Weights of a small CTC audio transcriber: moe top_k, width 320.
Rows from expert 2 of block 4, named by matrix and row number. Rows with one number belong to one neuron. Each number is 500 + 50 x the weight over its row's rms, rounded and kept within 0 to 999. All counts start at 0. Numbers have three digits each. After the name is the row's rms in percent of the matrix's.
# up: expert up (model.blocks.4.mlp.up, 4x320x320), inputs 64-127
# down: expert down (model.blocks.4.mlp.down, 4x320x320, transposed), outputs 64-127
up.79 103:573551478432577563425462554509513553460545554413474537462381481541478481516479621479568556386446554444485561547467368509548443485491532582595477452522456480513488516523449603523466530577485619
down.79 106:515425570456518411515362543468478389487484475485492483566489455546489482473523463476510530486612532457486550490485525457454368432554493550530513509514493478522493597520543428549447468377543451
up.80 103:500509592528456477391489403499497501528486436502518488505517474552540401470454510486516490564491467445525512556467425578460419469557420553520558427431475525493504445478553479545466452427555520
down.80 101:469484486536579524519447585575485520478518485524494546552516488587443470518518390492523494471411487507600552588541539526427534571441488465479543404482542610529486539578456638446422487543459508
up.81 096:494374462461556609504567513556447379604497462388454638576469478447479464606467579503512474474512452541470580437465471512503478473460441457513566433563589535558435512519472531454456494522454550
down.81 100:450482521564425540522478578483539509524357540542488587412546494489591458481576498504546470553417465531436520508456516502495565375518516557569465541533544545468404502485471510557508503553441589
up.82 095:478551443479473559427440511518453562524490544416515550458551436591526518501414581493532498491543457454377458562479516546520497546569457530468494500473512472509551443433460512531495482452499574
down.82 092:529593450564458531545510514472468518537512490498508441451509421475489544421455483522517393555359479540452446569467508484523527576510571503609554611504607623542481529495517449382444573531457440
up.83 099:484518487485412449480560578440493480551454441442495463438534508324503528484452545478500417514445372574474428327532457494507448517348486495466438553520532522501477520467489459447518516570461486
down.83 103:534464612568511490540498577586494451505570532493498497458501541510439605498444475509414567468476621526478535500624443444503394482517561496525510514510480466491457543624491446470523466562547479
up.84 099:507536374494439490560483529470508457443496518460461484444494542340542518614472544429498567477544486459525539357447391512465515514444566553533487551481521465549380550488524436519492518549444529
down.84 096:540411553550456501482527603583476565551502469535439502506479480393447483526421448458443530498386569485466531566535481513479565501521484446598520580535512590470472456498524478399564418562505499
up.85 109:529527441540424586559496532501426398399488494488430546458408498430489474586531539459506525420496506476488557376420478514505449491488515603538443506406552505527444553515527511511508471472488535
down.85 107:485518507596429464517461555565512516502432423533474546512551488421491436518414492490512497560441507458503519523521451543463557518518547490438537538525492515536414509404597488438541462548340494
up.86 096:510482518452452456516482523542499471526430506478510497546477528575481524470528440461505455530465534543494478479533460498519502553485459526539522448514508488512540522474474459470515498547472569
down.86 095:508492446527565483473522471494456465444555505584472506660512473496464366485490467581524425466532507456555487536501489458398404530483546400556491501550591438481482503522481568560481540523365444
up.87 111:471521513539417461500487421487475650496437547466414492534562489530444552513469461523442483482552423510481489525494513468560459560508465443422382507404446501417470479491481446485472463514543594
down.87 109:474490490546511455536570545480491465528489450541521486498573491462495592541518455410437494504566552539471486517483456489531478409514444563471543560563542488448460453390511461554613498523513501
up.88 111:498444428569484499560454437463504521443418459512550420541499503374507592465563468444533579533463539497363437481465485527524498486546528428456485502421505468445482477487470437454502457467531529
down.88 118:493509511422500467483560518521448501422573476575591512580457551503575583486599478566504456566459471551493463482521491486483509479508570520518486465510604611469622394481538553480589560471433485
up.89 107:494598449514528626494442529539485548537433468513477524472451530473498520470398458584530463429515447519503504463533517512520520555460548566538517553419407502505553397527563609487531520600542550
down.89 105:550478490530522481467425562526454509432475451505540534494507460526581494520442502516591553447448582494612464608492522437500480556493507521621460442500512412508511543603447414543480536508529515
up.90 103:484498528506476519575451546506485560438540570468531473476493462440605493486500491520504532419482520442485447476506407550565493497552489518540527525470434561384559442497517478476483416429536487
down.90 107:554360591485550525483539456542479463555597568524568517524462607474542641500592522485569501462597480477554491506532430411547518420489446495564561471549511403518399493501493546513453450442489457
up.91 104:509482447462539574509443451494552564548549590351519494424456448306527538476544571429563492507450561522466506386509551502529572478498530550540467508460473518390449516419517571492500520578465537
down.91 096:479509476459539396552501437434529460528544609466349490533549546578464487481489572465431525503436425484494527590474534517571529441454557440510492542581500470463456459661473460540526449502477505
up.92 095:490526512500563512501533430491427475430493489554513566519478541582516447522498460569525493455504561468534536551422496512476540560486464605601528507524502575454545442532524535410504507472634457
down.92 093:475400502530534466497441529472463421476488425492498549491455507415476475611461487543527584476547485448574459383548640437496521529483496543481527491503491514435592584448472554516472530478407576
up.93 104:510489504487480591498542436494375464510484507443480543469472577419593486474457542554583528401544379484566472399491578452529466541421517458446510520529510472483391525501526534466532493591487471
down.93 101:510464548415478435515453586527507380512476478521539533454499460494488532558498521558460498501496522480419483446466528430378405553512518434539447502528474412501544438501510546507532581513495516
up.94 099:581501495554494544416541587529458482492469584474527558534446512613533467481559528469481516459512514416493469498524456532593412532588484479542489465447489384470474479466472410556550463449474556
down.94 091:415518471566465494495501472476529372560473504430510487503512545484429427522478440527498553535540512435589475493545550549438517558423595432461484550453528513506481534404564568526497513552434510
up.95 098:571511528477480530510502486435523510484604584562446497481484506510587572461525457467529488544586618490455556522509511473500406452424461478468382495486464416418582535358419428511529487504438453
down.95 100:488444528638582496442509514577432492500562480505528607527559538500492522533481528537574482445618401502528441513471514530542582435458489517526558495601545547535488495470552602496525518485493507
up.96 103:490503510422468566414538578524473453538569477515482560478502423628633486570432446488467525507515564571517444608510471516506403433535533541507549402556528496453534405480506514531492498534469491
down.96 103:626520513538491516467426544500502530404485457575436474482609386655482553487514472428521494538521516544494517647455508607512403545423545509449530452487518511515441478560483479563399518509476481
up.97 094:507493447458485448477563585474411506439387491401421484539558423442526542391577409478463501448573517484524513535534410503456412517481444518504494553399510545514552547524432518478483561505433535
down.97 101:561548515448488431487535530513411463443549482519487595535487567497441419532506460451448471563514409478544527531475513462442448512525441494498447523511444456543473520475496466609554550461602466
up.98 087:641435520475472486529498483599537506529454476545515582576557496406523488481592519585585385489509497479450556448608471468520489485484427501480482391613555461490457544469433568464494466437384465
down.98 083:471422591581549454585425495535539503527436533474534412433492511496505496508536511574563442466546492572545561482498480487489436599483460493500489465570527449570512519420478549488507525530421456
up.99 100:507474526525542573420523637548476529435538451498543515515407454530518457569495540562542553512464540504545420589426486498447458446461497510512522468575503498394545541460490536460440514594450539
down.99 096:523418519518519477463511573475452533467507510522396521483548458684411533489465437386595469536493479453532490552499477489446470457449508537452558454466534557435488559579457481565508454514460496
up.100 101:492468480552451543507480473454537507502519536477479476446453514414510525584547445469467499601531446466377462414440517498494520465458503492486576499561472583490460446501539504502481514546457556
down.100 098:420419509437463516531533623476490504520480486508523500430513517566528557474587553564551537417446491481469525534524473501516486547532602529624516502488615502552494546596546459539564489587592423
up.101 094:498436530561472534536519487602567503479500474454557560534482373507510562547493513516504432453465462486479464561508539546460454476545435512473561393589520534551496505448441517376453493553491508
down.101 100:412401428523488512596541416561460612488514511627487513462438563521511450559495496561476553479479547496450483476478529525579463533511423530432394429556483499398451501517556442514479538531510594
up.102 091:466548512548520526441585574553445578482421508510470569462509491564510465529455512470499511537519540460496404575484458530478442440518488527520538468506587484451535585528454487519508478508617486
down.102 085:531464538512547504483472486455447486567497499519432465507482429599435504530475515535470481465442576439514455616493477587456522522492516498514487465486436528591518473611455463473512496498475500
up.103 092:448548558478567418496474587551451491529426533435407498416466526487475504446441489519555522475520528509538577493465474439489456518460492532577423510387447491448550445575480451501479546579488572
down.103 097:599545509525533552554463526468557523464456476424456417553508591378509391519538474448480513553572498556560547485521549470429521525550553492488497384476504497505410538478471496547541441491499578
up.104 099:541528525450451498406520474572481530530535440521476500531503543647514376512491590562479476547517505455519445609475481565500468498528471579552560448492530429469528536544504488513482462517528425
down.104 099:460512503448549519505468561464483467533529426514434493502589384633382522463506451533516551394459520524469469579488548559506400475466399433480635422542494532467536557577556579532512479511507498
up.105 091:544458422416445472561453509547569504486541577510481500487578531524553480445366565492599473532567444392404502473525511560578502419458506580476528464573479476492467481493512555551510466481467622
down.105 095:476520474514421468506474498501457533527442529510471425401483604526478485550462454530491483487601518540466463583506511497566496576416517516540438524471480525497463465468593509524512508462516470
up.106 103:506465534448555550471527554499442427467408554479514565529405463572598411489597511565491507485527484526548486557491347535522473325513558543554549482556535561485482533544490517543503475480526426
down.106 104:539430538481505491572477478459502454447494420426506488506495507539478445511532463455371441485439553494508487612525536512479442500517448430556564511532449548478548519531504423523482489539535484
up.107 092:479423503369429470506431493478490433433557500507525598632470531548518501535537547543531458490492552485448585526456426595460537497516500642519442414373473473517483463502467495439489493484524520
down.107 093:524532440507481524570472529594500566465524415516480504561496492593469383507489468541509508501518546522439516588486552390443422500522504527480501513521461528486472485507439485493500443503439521
up.108 118:450428464480450552481464506467534475484493422455451542430486542401508531577523508459528464523484503497447431407504526467473514492454459469482574555527434496599484488474504413515474469521503452
down.108 119:498454600427531456533578538512499505552568497473553498505472532476494565474492546601544547453406540490413551523519526496485462579484457559559461507472532550459555430586526488547496524572563450
up.109 096:465534596405403441496374446532449459482474376549512520495482539539533491504464549464530562441545337588454530566554520484556407521531485527437442438469516411497576482497525477508530585485438423
down.109 094:500528586483468529449510497442465499498506541471539521526565497557433495396493529512407425512428511491479391517521465509521485465509539513539497423549471547554498446450582423503603515498566456
up.110 092:498503445554485538513531439435504481448545531446521522590474508462480536535423468427504519519556624519447424471456479531428447478547511504469513505494516479488471594527440457466514465536533482
down.110 088:454538594555502485539513500581465539551445439580539495513494552468509478528502505522517489461409361536415557512452467514573617632473484480647561549495499516517565460501485591388578566522483545
up.111 100:422432463440494514438461483528383528558477451602556524539489454579510462514405432511513465545539416458473500519550474447472482487536480481461508458506525512477491504483499536461436513546447387
down.111 097:476514522592423473507469472503412615421470538472514540491509462581520482476492453458384429481430510548496431457505521555454440500512384513436521447513617566575431505593435410500547471491523526
up.112 101:412552464472573422585462435528564499495495538519505466588529519454503443432603444499521499621565561513438537447566536441488486468521540486515503521456481458495556485489530575510530466465481526
down.112 102:495500457523606409520526474476451466505563506518496468533505504453472442474518504508498527516624490471490524403563493514446507452454378552490474460469429519442625557511391535517547545482467584
up.113 092:394439522554515465414558470496436611487554465522517531559536496447498504538580486460511498476626399562430554532509500475480587532443485503530602480489538535495480526505497492433455506487476539
down.113 087:424530490526546493636512507474561447391473467448496558452516434563523471482563434524622419526556462489530489572505488437514539464495558494510439510520529565572475584429492507505535445557597422
up.114 100:452495454499472496451593569483491498492469538512459481479388519461498415549511531480534502535454458519494478398346480495586501464477511584534469562498567511482470505456458501425466425527536565
down.114 099:467545503540470544544509522515503512544442454450466496554539504467473509511499409522541479441544533568528504584495531533488564428445465416464629588468421513519464435373570471494578548409477477
up.115 097:481476511575432573546505525531520458493477483492526539542541516354444531538538492491449478571531539531503453323530463496500485541433515406412474508594489524577416573567493501484484520543427497
down.115 095:486468523447534542409543558532508448439509523556556620364503510513582466629528583549553499461428449458487547478478481527551468499506495591578501542503451502489563479464478473562593519622508506
up.116 112:432495454445438541472416518491557515469430495497544484500488525452573522546504567486449529481423498490420427467517490544480525553481489456575505581499465540552467511497460508489540500580498464
down.116 113:489446534566487500488505493521526486485537539536542538499489488580554551432527490568524534471427484518491565454515503470519514535530534505593457449484552511353511463532567553467513447621581444
up.117 094:535533451501523517495499559522450537527448539583548461499547451462548599469491459512421611538520571501561509454560579572466584520584549575470542571461591463462465540542523487491499535573522520
down.117 091:532382470631476559503460485581459597531457478580518497531413491461536470486437494505531385482494593442448648564469435491550562520493528431482505450556540493448499415456521472486472534542462392
up.118 089:508515513459514471429464514461461462544481519453510518452431553381550474453534514498452512453466546534489409473463498494559441605500494540521520530474460474534545510507475511519492465468459460
down.118 083:534477524567524466628495512467428415534553564474471517527585520531480517574501474496477518583540514491556494406555465503479566437481459485522560497546549537501466498450478453352571515427478570
up.119 104:551539528647452533540505484494500477474527430540520574582503530392545509532365567523490482461558615456431515433490438541511541410516534648458504454561472552472419484481512511469475474478432507
down.119 100:523456580453497529553409531536525599507457386496506567421563523415451460537513512500510530515508520533494669482541453486551510512534486541531467439556457449433590404466555468509561538482534548
up.120 102:489516537568485529539451402444571579480508556515419550577398556492466583456429437444555599520584515557521494543460433457569507505482473427449505480476450543462531436424528543526531562443443494
down.120 107:499455518584510510439480600627438566537502473530467593529514505489482481520570490534405426597430507512518510484517452402537507482506553557439471467538564571520419415437593447437558497526464448
up.121 109:510488441513420587487524509413450544508496475485462485410463464562500419475404473492475506449496597437429475549458481510560415563476515391542420479389495653458471513602491453537444460610468528
down.121 108:475558569493544566515460467533507422540559540587493509611589511457521469418443471506517462593450452487445466430512527593527564511468442479483516582530487484529585458517561536384596604423542570
up.122 104:514543579438453507385574545557468499509540479568513550479561575676538440557517530420450459527523468509516459616494488571520457439509431573504568478532511498510561530460512478564472467467558483
down.122 099:437447417494509513546480537470545541500539524488500536489566438603508448469585441470469450382481557523453471644484519591439422511489523534559539450517502548497415383626436509459472458517528477
up.123 096:501457461485423564519463460508588582501561577481526579521469516471566502590545466524419565428570558523380472523489460519496516553503547498569428462522513476480534496544531483518434503470546523
down.123 094:530496517487479542449462525557530508516501481543520467461532467539503603410560536454483461498466460526503491547453475531538531468537519494510544513581469560493477488470645523469528561499491438
up.124 103:479523487555513517522495464499496496494404535516464480507541468528484506490524486511521476490530507499521518488461503520512562499525476427471428477488528394482578491528496559428497457517531447
down.124 105:587579539435534471571487450564492448470543461550502491511605563538517549532528438405434459497461480470441549534516543533463528454403487477495468440518421438584462460370419416502538613478545501
up.125 092:442524550413464444518470482436507450551483508543610462421477540352467545477560454424520481481521520492500518358493362558462505440517457489505438499466483360462429461567497496484477530495402540
down.125 094:482426522497448560524622518550472543420561492546460489554554565423473578575517575573463483494483520451407488455483572473512526439546532486530413508518498519516411518441503440451605464497497427
up.126 107:540540438464443538543445462446514433562523526491419467497680516468462568428546453501485426496547543525398452553470469566460482456388461448502493562527495482399556506583508611522502435502514456
down.126 102:558505481527544511529463435506423537501537501470501503516499611528462535441521461470578575526606496543533542487553510458608568467435504514502555484556570411422616446499558577480453586489571481
up.127 091:474496480546504426518530396416546522511476564565490518591585560501540452558443577512480620543484441507419455536459488471496553490547449402503517514452434584553451402444463441489504475502436447
down.127 100:437538493526432490467447608536604459533549440518475492460499467588471510500489425494468458580466501452530470488447410467537549520480468521446410482466502522438457538506464522540508445517474440
up.128 111:403494529461582468492442482520460519529536538531562529565521536398493408532577552481492554482540503486579503419573603449526472494494461533479501490504540530487515486488487529514577535337571445
down.128 104:398421471461516507476511566429500436550474476473436521540530516371437415525519501502494432479555447543623438434588535473443494544455394510584462441464522497522538513462517554560607455495378534
up.129 090:501507599555491552571482555501526454465542490430596596569587540542505492564492529550513411490415582482387445538473499559498522375568478556521512548527473523437444476539539513465476542538469475
down.129 100:463377523456517524461510518519538564498559563558477458432538522570414488424552428506591499492486522527481650469397441415548429438518490481506449403481473459384525383519539571480406543460503531
up.130 097:506503534498497549454485464559493488476419506503475470444540448531476405548380509516491503501501556472494478559542524461480400521558438494425518471491540509522504467488586461520498409564593556
down.130 102:533492524548517483495456498536522545482458559530419520576523546591398477464542442440471470534465439540549478488540550581529612479436463484553542482516520534526515401510552494533462536441417524
up.131 097:525531507492476564445482589487454459458465525457461618492404528436541433501406560495466502382518583530531404458518523432496404517562474551511517505479411522471433560577474512452567531507473548
down.131 100:458477493519544452508399540583552484439439497526446539473500472441406502514569560553419489538466531534485552491493530457478530441564471442568454462449497492460519499475505504567482495487457478
up.132 099:510461564470406490490483507507548415507508466591549464518513562515502476491561520458517432462512425488409562559471461519383431440498431600521553482570477490536559479412545479511495500399594478
down.132 093:531434523455520494477455537462426500502522546481422572504505533627519469498541482641490520418465450455525450562486409498495524481557495602568536476534467536460440529639471613452528410507488582
up.133 091:475443436459515491451537524522477440437435511512434483463539533486552522495466566506598629448511512537437482490478491518481528457518521608488502461502503474511455508556540467488512503605495532
down.133 091:588496515458481456575426540535451520491538465468426407518496469516494453488487494486411527513517613544542548554481488413373492503598509501455454541497500492480477468554494398408560411427484541
up.134 084:424472458488575532525512539488425597476487550433543496617475389534501510472499435564587479528512464470498515593512496462353481487362442626560515507562569506385573516507472511423471481573532488
down.134 088:487445497468533477461510536579489429546472493542444449553504500474535564483550534587497454483564611464512476605539448409498573560549509461410643535501498460517514596597489561543433419510574489
up.135 105:368460510534437514491511534609480498463488511478506453465375605449462423455364512503516418451470459507441463456422518493427488540453485516503514455578583510480495525425565482512421478532486550
down.135 104:490511564379459455454507520436402443515475537467523471597484513472539530582520625441503504512618468552505477453443470523493502492484479420514504489513528482455491464458469439526567511503446566
up.136 104:610444558487443532462426351437520523546510480491461439482489537503528439407459488482503510578476464482406464553480456444526469372454423557532414456468443485519510495484559434470451452463550472
down.136 109:490516552441602547465476497612470399503530460446502643491498514612539437546518395496483498451511461494525499544556448466451498584472483533497494392472536554504535430559495527461451413454535466
up.137 094:437448453419585474423437503508494554439575556403481494529468525391479503599495544524458497481496545470533454384510490575533463498526471591534512515493467493489444609495496547562491493599502526
down.137 090:530518571465497443528503482529426507470479508542494500525443444540374531554508482497489426451451563605471522461509462409411496496442572552482572470531463407461545445392578410483519542432531511
up.138 103:445459509508542453522386465565459451487425585493511531557537525478433438508582454497443525535518517432495516467475561507574528444587500517497460472451539536447452551517535490481491472506475537
down.138 099:550554516439443530447510464512535372464582537466408474458479584463445560422585515483545487467591413474473488587519503516503536469443520467555362458472444488461553464431511455546497553457448511
up.139 086:482535371448358527502443504560387397468439521430468529472472503332536516597548452456485535496488493442478483411531412542474495391513524502497550472497538516553354489459522502472484514575441520
down.139 091:510469525530426476494494562468613553597557396540525552501450501501560419503478523517522471391436581517456626436509501451529544481596538570471446451538479600452453489505536472523474515512441542
up.140 095:572513516462497506567496557531570562550436560476448541521496484404516524454490533541534540404534546496506525543475553497534481489532489462523442459478562486413474515534385559511506490519444479
down.140 098:463530464419520466402443469446389447496485537522639488536539507544449484522530470557476513518556522465544472544486457527445473486454538459608524501563511438539480586462439472528499505463525547
up.141 095:497479529575379573401576572443452469499476456389521488458562427484447524474437462430462400530442465530397470508543484429476488483404510518463492494515535589457508513432473491525475493562469458
down.141 093:507505576542497507518543514515534550475526529568451588551468649496535461518534568496485506440512415597509497495442505657585550524549514491518515491392455568492524485550598519472478525470523521
up.142 097:471570483497422515461544472610523436450431520538520566437453505506511473640481493495528456548494521450448460428408498458547431468449524451500435500372549547494516485526491580427494470523604494
down.142 093:516458560511531546488523539471513509490490499519531480526508454511410539557572518499471467536406476457494526578504493506507548528504457483468526522513485450510416476444511448518547557498516483
up.143 094:566504438422534511479485531473552532503533524511446490573505489542484443482501465515543516587492510545375424521539502572560438456561444444501511437578482534491489483550482569508492419504559505
down.143 096:390424563489499549533528477480554436582498465462473462481467539554503573501515502464422460548488596466506512419537445418501499520448440493458537470452483471368563489502479472500529522544557497
up.144 116:462484495521424551456423452444610471530540515378507509456563434487501585396437511462510509507509513466423445539543470521519447495420491457508474388489527542459443499541521488562497488551537530
down.144 119:517599430526545458477522572605534526512507466517411566467523518523546462420503488588582441475444429516544556457549482504635543481501462567558533571543497558529504479463500639480494511458618542
up.145 112:483509410517490578559504458556458453480486509473433559431457571407596528501402545473486548497515499548470511375484485549502499513508543581514496503514556509542402520515489520525499516434364530
down.145 111:523484514487504471511417670558529563510471501469448542492567503445459477413476418525559467466397511526474544460540511543497501485490502511407453568456442455462545441445553439467564406505462585
up.146 083:504450533533433551524493498482512457469452550500469471564521552468576544585492456558513473549568571427528451474375443507509493493429565451459534505429462503545429433449464496450442514455578438
down.146 091:451515554453552532496495475533525462458478434591537551593433424518467454605483523477460493514465484379530463476499425531468507436483504538527433483504605537494384578533489463538465415523439515
up.147 105:482482528530456493513520554507450589490412530465476510405451439446533496530439519508556509345522575492452404493510600514503544512538524441475413458530438466459452475553480486490519499582450468
down.147 106:512505582504548522477458463570522426444486413522532453494472424510497526544470467514547496614520521588452570488518473552416496504526593462526533557495417433511570423470542458531528513501507422
up.148 095:437539470502435487511461485431471364489433471439505463474511492358529541489506456453516556550493535436412537356472424641435502504456553475504458502481500497516504498485496475523500542606419475
down.148 093:541460494554453503567591511571458486516520558556453470478491519439504529507543536565466557466377506479527571514532438475590444476554506587563461507509621583418472523498449526452544506535540482
up.149 108:504507538538491533381549515557496508427564459480434604522479528554521544584515526557558393540481543438578527481460512471524589465400503478387437476538612470570444456456542447413501471564493557
down.149 109:479426383505517623433564467509547573479507568545441569526545449492498514470489479485537490520573412525538495515427542524573495471499509554551448554539508614449485436560518522497492557495530491
up.150 096:584447494474517536419464430515467456489449383587478571497511490551457549500467475481455494514483489508506452508518455510435508494521452637458509504484476471512539492601484481455498460445530396
down.150 093:443477572535473461477468424491474536588519582458460465500361528637553419531576498516454482528431504440532430553559473510396496457433402489555503427534477507472558397623470533411473417566521554
up.151 104:552538475515488578474476471516446527460478471440316560503508522400612522570419569534555522527479567529455545333476491495484512449462538653503439487602545470538547454459530461517480511533550554
down.151 105:450462588605459516577481550553551534458521413474591492511502414472381510509479476538482495446447604506458662437460510482467491468577569474443447516453472462464470518525530394504497498450464475
up.152 084:458488488441492458417457500458405503486511490541506509485443604349531508525469534450512463505571584413443454407463467539449366427506516589547495477420520513519462455431539513508494536449497556
down.152 084:526553454491409443531544468533450534487461393518507465537519499419532420526434550545505538503499495490528485470525496424510476487475496624475467510466534478525631488524511528479554547526448481
up.153 106:583444500390598500419437551533514493509562509522513462464401400556475437505470532634501528466498441533481466588474534454514475434567485522568499435499526469502520496565436570503426547611411514
down.153 115:602469558459528528608466572490513427541436568501528554494569451561534507442598444475537550581590523538520535530510468452481447433516498533557500490432465458519520524448460432523406375359484504
up.154 094:455436513568405548491507443535480512312502461516507561551570524551510582608503488550480542501492441575487555549483424470447448437518509630507495476517528469545448474476545554420511520513528456
down.154 089:500481498544495596516483457476425622471471509509489537511548559508561498464478589520490458398400468510509480411489523544499472508462523518494447520602471554489460429468495435497529539572479604
up.155 097:486494523466495434508536536529459524436428527532547459511486496481593437438475487505462512459441542597494501560471553518523439424520386550498462470450502482545475520500462531490506422464554487
down.155 102:483518505468530537481492495441494567578579396516566507433482473473391526491548458532570550495627515481464488485483453488483551519456490437495551527419509475381549351377525549503488456580454528
up.156 092:404516450446465455497571593527441507455468515407481477457434483309563526546532504453435530540419465487514430365490359581484398381413542516523493497423516409480430566498423453470465465466494531
down.156 095:412493558532549546567505572518456493488458466459447513631551392514468549557464544491527511503476614412484553516565554514532460485496517477539565453533500492483481421439489563600516481507427471
up.157 096:487488501588433507414501486591416450453500535489390555422420382520528456513480492471427514472455434401542484505493526542496496433567566545452455521516525497544432580491486586427474509514509536
down.157 094:497568558491474572593407423474524508498440496518469484502524577499509430525475432464590521482429445555468515481475480541436437582474467498433488613451490517477572486503563449461527439500544529
up.158 104:489498525430391476546472406375524496478549453497548439535519461574435427391531487489499504557571499535485472425547396501496544462406398534466525430548440486525509345576510541506466441425457559
down.158 098:506572600425458472504458596515518523504381559485504515500489522532452484503511514543452500447558490508574516729486477515449461539521461574440489464582411480519470495470427580491563482534498507
up.159 090:492475527505474526450485566586488513516496434512504557529488479605593398521440499488488487485524551444475431563478457547527477449557475613507574482486486554454517470424501505506515490507610544
down.159 087:478466481583499566513546447417471548466480562515439476466552526555471475463543419480520461443455493515511539576551521481562439554433474461408477580509576545507523489596516456526453438491514561
up.160 098:469520491510443535425538484519505594525544500537502573488492484552482413560389483493435487567482505415492444531421457500479429436479509466455499452520527502476524527424534421564502509545580436
down.160 099:519468541529516469457453442422520517468474496550495521460534429623519548524502535444470562411433513539601472539534426575531473504522445459580672482517554490464485575586500499479529456423516657
up.161 105:444551479544458527462592479510466420502380494523458539383487592489496402547454488521570474427494466421493482491509567462448453564499544484596496472481501547476535476463542514412499564584474505
down.161 111:479579486487477442512417620567459476474466453583514522476483543511454448541492497530564536469509476539492499565543565449361536571482495392553440562414530541466507541543557543468465611544445590
up.162 105:473568431471463486475546522456458463536533507466577490503526468383522443596599548453492483514469487498541484336515523468456530476504514540549464516486534528489414605317516516518529503485520602
down.162 105:477492476450485448495558493458462506559473472504412447534493465571428437449551531460544461438436471464517514585590535519460491519499445465521531542507568479436491488528522510529513566469448579
up.163 098:539545544595496554491543517407523535471528480546441464584478444527443508519485440519461503485479495539572475547572527444469442489432509599446551526563498473406394559433553472381452499552509426
down.163 093:488452472481567507546484470496516499519583453479542605541397553484500391479452479478522503493475503589451595572523473629471467449568447520548459465434477476511608410557598475474481536442594539
up.164 103:419486477565443597481469466535496434534495411525459578486500457486585437527486399463489441442473516406470504519466573484519390532514454445498495482546528564529429415505484538487520546573437463
down.164 105:433489487511467536442603462506537501466534609610485531519493502509480468580546540585548438471425453516422537518422550589532546567506546491422525568573520514549602397499604545556514552572501469
up.165 096:519413425471413515542466481505530508483472430459534480507535466411571548571472401509464542507510564463405448330403483571457547501476524417508488538546456563535482472548510515505415504535460605
down.165 094:602446539569468515456495526579557569485416536552432444377561603520464579462456578532526504515454518550507578440489458577568494481606542624515482548511554491491432482536548469537569498532534406
up.166 100:542471491541455462514512413425454516489395615517459463519473568580497498399454504474496505451439587532446461518432531448595511511502491486437440436489438534500487543582523540539498449400429514
down.166 094:488526524385499513496558415594526489470599489435516517492586544543546567492484518533524514517568488491436423436491475520445439526482555514631587516514471567505583372513499502399526561532586500
up.167 115:534494557473533544394518494593490510577497433498483567483567455689528437482476480516468461487445476457450448656508498559491474477504438557480519453554508513544540516520512495497541467571599466
down.167 116:495495468513517515455441545501539564511513500531484501492527411668438451522470441483430447464486488470547493624506490625511425520473479473470534481483561569399467465602502469483443493549469490
up.168 103:480514459442454506441535493545464472544419506409480554543466518350541458447606544507467470502444423503466455389492431438508483370455557536523565514440671541463488528493551451463573501572435526
down.168 108:516557436511502410574436582531502517528506533535403527580501447459516416407510494528460519549446559533416524531533439534414474487460485464420474531528499553512485500412521516461579482462441554
up.169 100:522514506509527574525494495579337540464491580503576555483534463539512433491563434543561565492471466532514491530464516374531505539541504571487461559486439574517525528521598586479447469437451509
down.169 101:513476529435529531438452605531471505541502482521539436437392537510462474571477545473387433455507495513469473451487447497478475552475480481604422512596487523446562467462510524441442588535610491
up.170 099:480441495482472510434399524524522480482499464509594455538489496596552473515550371502405400440442463492460539521345415479420488502468516513521542530531554469547480516489493482448506464487523462
down.170 092:502426546573514497500464515537560522449523492510548523556566471476457488462414452447469504451584374497550492579504508505530406566536461457427560509502459414450563492557546505536566546526458472
up.171 103:473525399514453461583525513589505477537549564465513536440452531515472527624545544548471442505549497473522588473472418520480499419469516455550475439468620470456502542473525449551430485539559445
down.171 100:570394510631484656525537585522515511506517489532523552521510477440588469593456478457471461508533514465546521532473389481537477522433506490471505497560586509448426535548469528496444568550451490
up.172 096:561509517542527563491581458488552527460464515508543458488396555503487585448546420464465471300550578439446556467445428471519526492545561489528441508539505461443528490604575534502414581520522580
down.172 096:544384516437579473511395499481513438521480431462459505526479625511492525613547498471390483515475468480498474555461526483474477433474490453522534490450500467435501493564508470455499517382499526
up.173 102:559539479461528485533598432540556521561402514498443476516493535611413472460457536480491498517469605443472508516493512440546521526489442473506485454476473496420535435402519532493473434480519499
down.173 107:484475453541486506567525497595523524494625559485509553559525505517508499537461420468476433556517455480530510509551527557513584442504508573518590531480569571553547560483533583469470508480438508
up.174 101:495486491522449537574506502483399559490527402513454551466507476506397513500395435521494518413531499476561626494580442486475528460536494552461409423468398513487457582533508436486440548556466532
down.174 109:450509608455472467472580591514470485502532499541517477424565525420456594496518560512455458511463608557453516528505433488502516534465475515410432574474440411458465488405526502481618549578519498
up.175 110:443477492495463532499455468474546489513496479420581513424468556418555507567568602533483518541446386587501534426523529513620499518526492466503482513559408579513453517402483476473531483580578497
down.175 109:472441519450490410476488571508514438467549539508476540495482473586490578474450496580558594545487563374530459503470515402408500520522552471529513510476459554485575505585433554522441481600585430
up.176 107:562442534444498517399487514508487471531489471563577580596440496603542447491529477527475456469475554512516486549519387448458486390532495625494528465527506529514487603551511535518437450495558438
down.176 105:446487556450586466455436545478499452449512536473481512528469466591544412478534470469512560448545540503529511593489457499450406495524420465514406415480451553480518552626485529516477499527500552